python train.py --crop_scale_min=0.8 --translate=0.06 --encoder_kernel_size=7 --decoder_norm_position="res_post" --decoder_mlp_ratio=6 --batch_size=256
Rows from block 2 of the text decoder, named by matrix and row number. Rows with one number belong to one neuron. Each number is 128 + 32 x the weight over its row's rms, rounded and kept within 0 to 255. All counts start at 0. Numbers have three digits each. After the name is the row's rms in percent of the matrix's.
# fc1: MLP up (decoder.blocks.2.mlp.fc1.weight, 1536x256), inputs 128-255
# fc2: MLP down (decoder.blocks.2.mlp.fc2.weight, 256x1536, transposed), outputs 128-255
fc1.664 103:171106125202103151172124144162102133151083175104124157139140153146072118111090128155141129171127129169133098162110156109098163117108185099070163105135179095176144156137131154132153174123075090077204152131116121128157118156091165108131137148157143124153150076116117119133143119151102109151207122197070163133118197086187131178150102101165118138139080090124178198122134156129144151139127
fc1.665 106:080163145122109073178137123115232117159124119138104135226168133116162182036089099188142129109135146101136137122102126181163127180168153121131141168155145169176118145119124132129132164182202125152151108138185150129130152095121136106115201237095123130180091119102150076151174119094135152117075201126159157182081130161122110117130130176132117097087158123112167162107093165165139098130151
fc1.666 099:056080072105115151097125125091169122131135138104164207130148147102131138122062161088113155123136123142138207086089149147148148123159122176142136121149088112160177195116119077089045118087125102091133142155134110200116146118121096159118176083170127168110151122147106142177119082117111102103138036156099167141179133133143101136089136146129176125166104123140103162094121101106073117060134
fc1.667 097:184142116135105103052104142139111201185102161109159146153136101120110180154123142107085108159095132082123097208182131131143129145110136137078102123121123050072157159156139094108178081145106092065117163147198140125155120065129181132141190137206136174179137095160129119085123098112156125152101162089173151113113188128161161105100169189157134129119111155100120126091120155115138097159201
fc1.668 102:138109125115096148141178103198118099167152086175146137093104074102136162207135083129085118099106160105093154111099086119158128186152113093176116137137156079167156150113138134160117068154114159084118175119133120118075134158108234147170142122146127146117109121154207124107116137108116093101116060150164143089138057133106118114195132114127111139066075125080124105161168167043161120164149
fc1.669 102:100146107124125100079091140142084140124140075139127128107092143117128130094130171028104130080163177111135151160116139183143116106091150086152176105131164159092140144175173184151082155157070116128079169113166133078082149143123111087118175150122105137145079084070125157178106053080149114109080147080106125151094070163064137080135118064100138141105125176109130151150164054167113064160112
fc1.670 093:118140167129178075103139128116190133110077124117080129161136084146138131135115190130087094081100033149135154116078091150117143116114118119114140173122083067070204180151159154157101055104111152149155135128107063165076114136199138106120153179099115082185167166075153127144179085124131137160105110176096086134137136168101158039140094113129088155171130105119187229139142153151157142129052
fc1.671 098:207140161132118138124142167107171108152102122142108203092136134143128158087225149178084165093138083067097121118134137156139099144157172091092143134102137100176151189124184137118100119145134173141104164077116127090151092085148131121163114142088108124148086171094150130191079164179117141114145105095130165102102137129215113151105126074108119139155163133131168133099152092092142058152104
fc1.672 098:110064166107134189175138194153057128208121144133177135121164162126113101127106172180111032105105134150122117116132137196142120122125126137199204150146111189104088163158114119127167098081114144099119145170131154164174167107111087203129098128103143128109113124131149122157093085154146149102155181142184135102139124122128129104126116089170121149079132158126123163079122155124102136186155
fc1.673 103:100165067102099136159060108145128118098144133093108062133107102126183057118117118131101144144123081174102150086130109134137102090142118122148137121133101095196126135137176151120098102115081141147127147133130151107178080117103160155140114105153108088044118086092109139109156135161141147144102130115190116177124122137109089136099090131143067206135085120134132157135126160095157202184157
fc1.674 097:148165121176160154162128138057089085115147126165161088155136059125157081123135122183137141108122187119127027156121092105154151176056154203120155133104097106133089088072159148155130121162142113119161126095109176131127108134163096129150154179136130105115171129146159135193130144141140098112050121181144133104120152119110138085073111165068078177102123156092094090121197136127136112093127
fc1.675 100:104090085132118156113153128116129109119116154082037082154177118145113100180131109144089174118123089145131087080177080137096081107149133084174114067138125141108081087096157163116081103142112111113195145121129123097068088112064185142133109179133086073105132164159143151093147129130167109100151177179122144162103113176141119069096144111131131058167103060089161111168159152099118129168116
fc1.676 100:125117109134089142113124076160101127077089164065111084129149158166145117122116144088101144141178143117109169128126130094139163104098176173117160078177111093100163082096134149119135156161188097148101167091126152117138132103088109089152160121110085150118111131057142116110111139138131157137138092093167124193094072117167119133153164109100157191106105145092109068147116102132145142105114
fc1.677 103:100088113122084173079113126138110157168102171113072090166119138046115131159120164128157116133138116100069138098103096114073134157094132187117153132117098076147134095123129102114080131136130062144154185133168124105135114120047129104126103125129113112148170134082103194088090126112176095133190116086139154112150106185124150072143050142152115105188215084139101096158092142110109094129138
fc1.678 099:105128115128129150160158119146170115132116046112137145131129142050096160109229111101139152138123119086085145171101170127141093100179110125106144053117130160114116147109134154141112136159163093098114083164134067153116130096152139121224198179121110135139150120149113176100140160083096084122101128087160137155134096174166141097170139126145153135139162109085112135135173128125176142146131
fc1.679 101:108113215114120114137055152114111105144098151115150157104136066173109169124126148152115106131153165117147155137146101168173115134151185138086118139106130106112120095083144157133123136135131140158105109185132102097135112159113121066130178134119129133091130196182089127103169120163124106116188126112099131148119171112089175141142164072142152160097091134106169214173144122187140115131077
fc1.680 102:153107140146115117100189121141099128146104151109100100132122118184131138159174102146138178121068131143160106122136114173130156162087107150170157112129107120128101111108145123151115117158130194104095190107128175169131116143117179137117117142083128124093139162152093149181210113036097119129155072125116131086130140147148137145099119187158200121162210163161118141154155129164212166154085
fc1.681 104:135123178122140161157155097098157188154136059162163101151165091166166084134075165142110108122178127148150177130163189079096121152127134116155166084120129155114098120144158146152115192162094123087056133107200118115103163117095075175149156109146140173119195123134178127148146136164146071158165112117149172163112154146107093067082109132114086151097126113099117037116123137170160108059093
fc1.682 097:108147104129128161160137130128103124118125099122117132117072080130140092102146177128092085172137094128213136175127142148128074128151082156122104157137116099152049107168093109159049088088142123164139118122160109164124133180123159111106179135153109110168127121104110094128124135136194062121038172119141050128161135072151078103076149084164183110102092153138094132155141123139106147140058
fc1.683 097:176122099114083057160142139083195136107132163147124130139155134158136126132116069148148155123124131149069103134151164177129157167153140143167118125115155121152131096139108183149126099172060152099110139134088054123129170151083190139143126186118095142122110113108131162128106147157113113158174137106123129131118096193175139191174146162091141165139110123126129045160182170153129067112176
fc1.684 100:105134138134119097178163125142115102160112135130116103173080143088080144093117155155195114156125127120138145108149119089202160174099132150138133150113185151137177128106122117163096150119131189167168121127116164103124168105123176121191094129107161183122070170106166106124154169157191180110125105071101145204079128117124139139157153068133138129120104166121157123121110127074178126144173
fc1.685 098:087152134120124101127143133125112118098167193121139136166078179165081148155098139047094165204133080139120109127125143061170115159098066068120084103171151150150085144141138132079088096188173157131115148075151141146159138078154166114150122111117134187150128099083154143091143083114172090136079135126156129060176134142086192146162109128129149188156099135138120077132118112151092196138150
fc1.686 106:102131162154146210141182076161201128154134121118174149126115128197114155102154197140166128172128132122091121131105081095155175153103086127099117065143141065170177119115141152107123170134136127140170131078104122078136100075110098105063145145182136143133087089090093080193124074083137166116126117226140145120186136126171155095101110116102107098092113121122106136156121097146099171176166
fc1.687 095:063117132149103109179183157169094147137109087164095149170126090136142151152138196132127121096109115102104148064172135099110105175144142106109173119130108111098101222161092132153087166140145174148108114084102116138078177117149147111098117179096131193164088163179147144117106124058148136118139134138128086151112088082222171215138110127110143045119087127132133086086088145154115146132102
fc1.688 101:178139157147146159075088149111167117156146140115152099143100092119138123130056093162114162162136093132098097099057089156130078149115165129154097089139139130117196133071157114107111137132147164108095189194130109164057142129126091130120133151111082102160100095166121115125117138142074150060148128120122038092164136122165145121120076155099095126065115163170163125177118165107170141128140
fc2.664 100:145144109091144152139094110095092105141139127129113110149132148168157110103115151184127112146145139106098165095093151088118165099123167155101145138156074099087120078157193092131204178130104089099128152108128143118137167173135116131120207183098170145126145153181169114103174116125144176169158077140121168062118111083177152062094112123143148100138123123135212148109161175061114094118153
fc2.665 102:157092108141112128099099137148172139151125146216099088099078117131126146102158128166153141129111063073086172142117123081106171109154135144161125113157129132151159136115104176075132131065177106166106206127082144112164097192131157013168104154129136098064119123131134112143086090126146124106081117145153090156146112131133113172077109134178098131162167183123118116106164151171114081122123
fc2.666 100:122130109121087108136130108133127119080128131139166085153129117176151171136145083144069127192112134153148145120125111236109090147111122096086126111118142129112115083123160136164117138107117133119150084121145143124181115146083129138120192131146128131178133064080165116141095113197109117150112117153142095190086171130122097106165132229140161156156138174109102157158196157102142082144111
fc2.667 102:082146097105136115104061131099081204114076111195159146146102081137166122153102158120100140135146141146156123069127108064204149124101152127045120112155125146142152085071183096194154123137144222148123146145147154133124135115080109163160144159161110159135138118098113131083123084157135143105116144179129123179198107155131127142096180148101134141117131140132051080134150106151091149124142
fc2.668 099:173140156130167103120143113144102049149150153122100121112134145149108120089097186114177176104143165107092144145173180169122089098136145184173155150113124084062157131134104122063127127083091096162085134126117089131099189135086095169103118089133098141113141169114129051064132104114191179116142152130152094138175165139167170100059149114143133097108119135165152146121148123159113136075150
fc2.669 091:167080115136127113195169113114147157142171141136098105098123053140178073075124157061126129123114157117151121124149161141124105112169184129148173074127129125057075153154188119140131120104160160136095130146102117114172139100090126119130139123101145174109114107111129170114119122095158100089149073121146126158082104110145095157119116101126161110145112131144105137176114110124111150129167
fc2.670 090:117106109143097123075197132151128117104080082170087081117140159101155147166089052102184147161149102152177115100148155161133081122089145161118148162101144107103117139079126125147140119115140069153117118145136132159097112090131167082106077150067151130148099149126088104149150098143134190098124120121199145128155134109123091174141131121144139106130097168174114070125142084168219137109122
fc2.671 104:123137113146139130192194095072175138061172139146125121122128122146141109065159128158102070115129145145171179101109134118147100111095148180131100164117165123128096084182069091149144131115133132174129152117152071101140178154079129144050145145132126093130132100131082139130168075140108098112148158133146088135134088088187103126097131082071128097087094173151153110081113120109166138176090
fc2.672 100:129085116189111189102172078119131110110131083077151103126151099142121155129115147125099149125119081156138092178050158027097110126109093106158129151159099158149093111159118128144108118084078106125192146173107111100165114102104168075177092154105152136210089145159148171098138118147105106145155113057126113099114098080130089152101134066162154198134102110066142124188076123115109113123168
fc2.673 097:134160118134117108101135087161073170109084144189097098154086150070110083144169163084103160184165102114135106220079142125103137126115119161095152092138192142170174126165048109116140188062075132100153127059072133156116090114175204160089142117070139159052165119134080143135138142132153144137099130111093103140101077105113168135149145148131148148120152123108185171153121142101189133148146
fc2.674 103:139105133097135107156115048169095159182125090120143094118133112126117171126151141114191129149146093109143110127148063113198160119082138100082190141126080131228155112122101090118103174155040129142170076123155151117078110149149137161138096126095109125074095120099104185086142035118144113081089154127224125117108124119147131171133046079101121115123114133137096116132145130190093152144107
fc2.675 099:084136147122155152126131123170120130133132124134120128112132104131084098188134114094121129174170156150188098111121167100137120178104168100143106101158110114105089125145128161157130162120138160135108126133172135144086094069180104130101062096154120117159098081147098167121036128119067151114167109134154154129163143141125156108138150139137109145112156160090114136134178126127114120131126
fc2.676 102:118091125140225087141123077094163154089104097113082142093113127125096197121158184109128109143099170097149124110094068107156118083136132152181173111163137077168116177149168121172166160205114109105189121124128115094122144108153172069108118097091175176184093131103137129132117137083135146100155189159128167129141118095101142138096140169143125143145071050178023113106091133141161095167103
fc2.677 104:153116123122156123132100123146118106120072124149144143161128130150139149117148141138194111152126146064184108103073137130104095134107120126093087090136073158173077133179094108142055144144165050067152157101139109107130159065099090135126196139126148134144131121053161147080153201140112140122103142138103148084164150165137173147091092127074133134115090130106088186162136151066146151091130
fc2.678 098:126099120170125133112129156134122080146164109101132113117091181150130166110171129147156104113083097188128154116120101090116099047133099083095134157128071085124143090134126123124124109151142124120130093159106166111115149152081113061050197151130196091126110129232108112102153152187158057123137111136122093108112167177190112182171166139110116080130125146136079161105148182166142104137100
fc2.679 104:086163028074086133116126139178149105169124138091143100128141106173100063066126144158139144129171130071094135101175079106125150112125147102148159151064106125119098106147155162157175126094107154172140144102142181121159118132138038148161069121111133152112074088132135124139167116119146128103124176108129055144137152125141164115103136128062157126132115158143150172090163085161177097184142
fc2.680 093:116106150196145114112125127174159101105155062079160140152124144116158151111145053109144116102150133186121119120165089195152131085081117135131137199128062104213116118116118168145126122055087141124129077117150118088089139142132125173175077131090092104110132127094160135166146092174167106131170113173143131156172100108164133078115138141152103181118179116159128117119087126129141088056148
fc2.681 096:132081110112113137140103143126140154098158073118122147120136144094190125072076102115167136093101169133103123074144146131087147157089151080135121099118113150116142126107140140126120043084132106122049120154093113188111173105087097105127096230088118150160139130097139121149121149119075158097062177127140169143152177083080118156139101129110084106123155138118161162149098183156186138088103
fc2.682 103:108132131077124090062140156135052136136152125147170110175173128097191127097141140096105152161165141122153151109062154131077117101147175104136144137105078158129152108092131109153143135099138168133163079155127140072130161133161185141124112079140102103130135138102119150136113178107142137131155133100109082077156108178104107117205086128203140144110124124092118150141134154128116138127124
fc2.683 111:116103157119139134172166139111165157135127117092089088119128180102076073132131109130172107161074165120108129175148127102130090139127107102122143188117076114138126202107158078160147142152137094138141114149119087173198112174128118173139071120128112145122151068135084116078156161098130135075156183119159103103013110113112093114109096115123121151144108143188149105075097099109120148096140
fc2.684 101:162146161125116066176100137102166152099113121112155199170150144154146105092117109133150161160046112072112151093110165151098106141113152117141147151122100147141165168125138056162104139151119156101144126090100152143101071174197123157129156099110144142142159085138158202122064111121153115145082110102164090200117156160158155143134166096107133142130171093088199134128107106133121197118121
fc2.685 103:105113115209094125167116154095150111108154190151093099087132118087127189122142127074168165092209162189096097161051118074179120162089135148137119041113132146114150127109106170147129199116127167167121145175182118112106049167126089131140107115125127189102159150153111159109118103112156178097138190134139134143061150059170119127131095121109159158086117182147125165099187086130127168130128
fc2.686 091:112154148087072110124121103120086114100184072150109168113163116120099150171104147185175074123094118186105131133137135140200159111179110118158175163125180110106157117146133040084154139133107120097173138121110079111172110109133164147134137103112127107157109189196075166172082153187168134126101055120178079127108162102157102149132133129124061172117158125162118151160166113090072095097143
fc2.687 108:120101098153122094101104150151103136083131124171080118113087104159139115113169121086090135116109147162027109205137130156179109135137074148148136166163112145173102110117169089113087189088136092191168168142131147126105122121176076149094149112121143108153112106087133141092122154146135134125105115071175128128058136104123213139172069115140177168069116109120135105155157143150075063164162
fc2.688 100:094137108105091125129132112091180143113112150172209115153128094089102142119112202113102120181157191188115155124206131119204144164154146099123135117066109116126105155164126177164109102148138158161117127089159118146129132121149139131151129145199127177082091166142065165154151154070069114160108138131145166104128112153132195101153160145118151113144165139093121109130109118100153108146106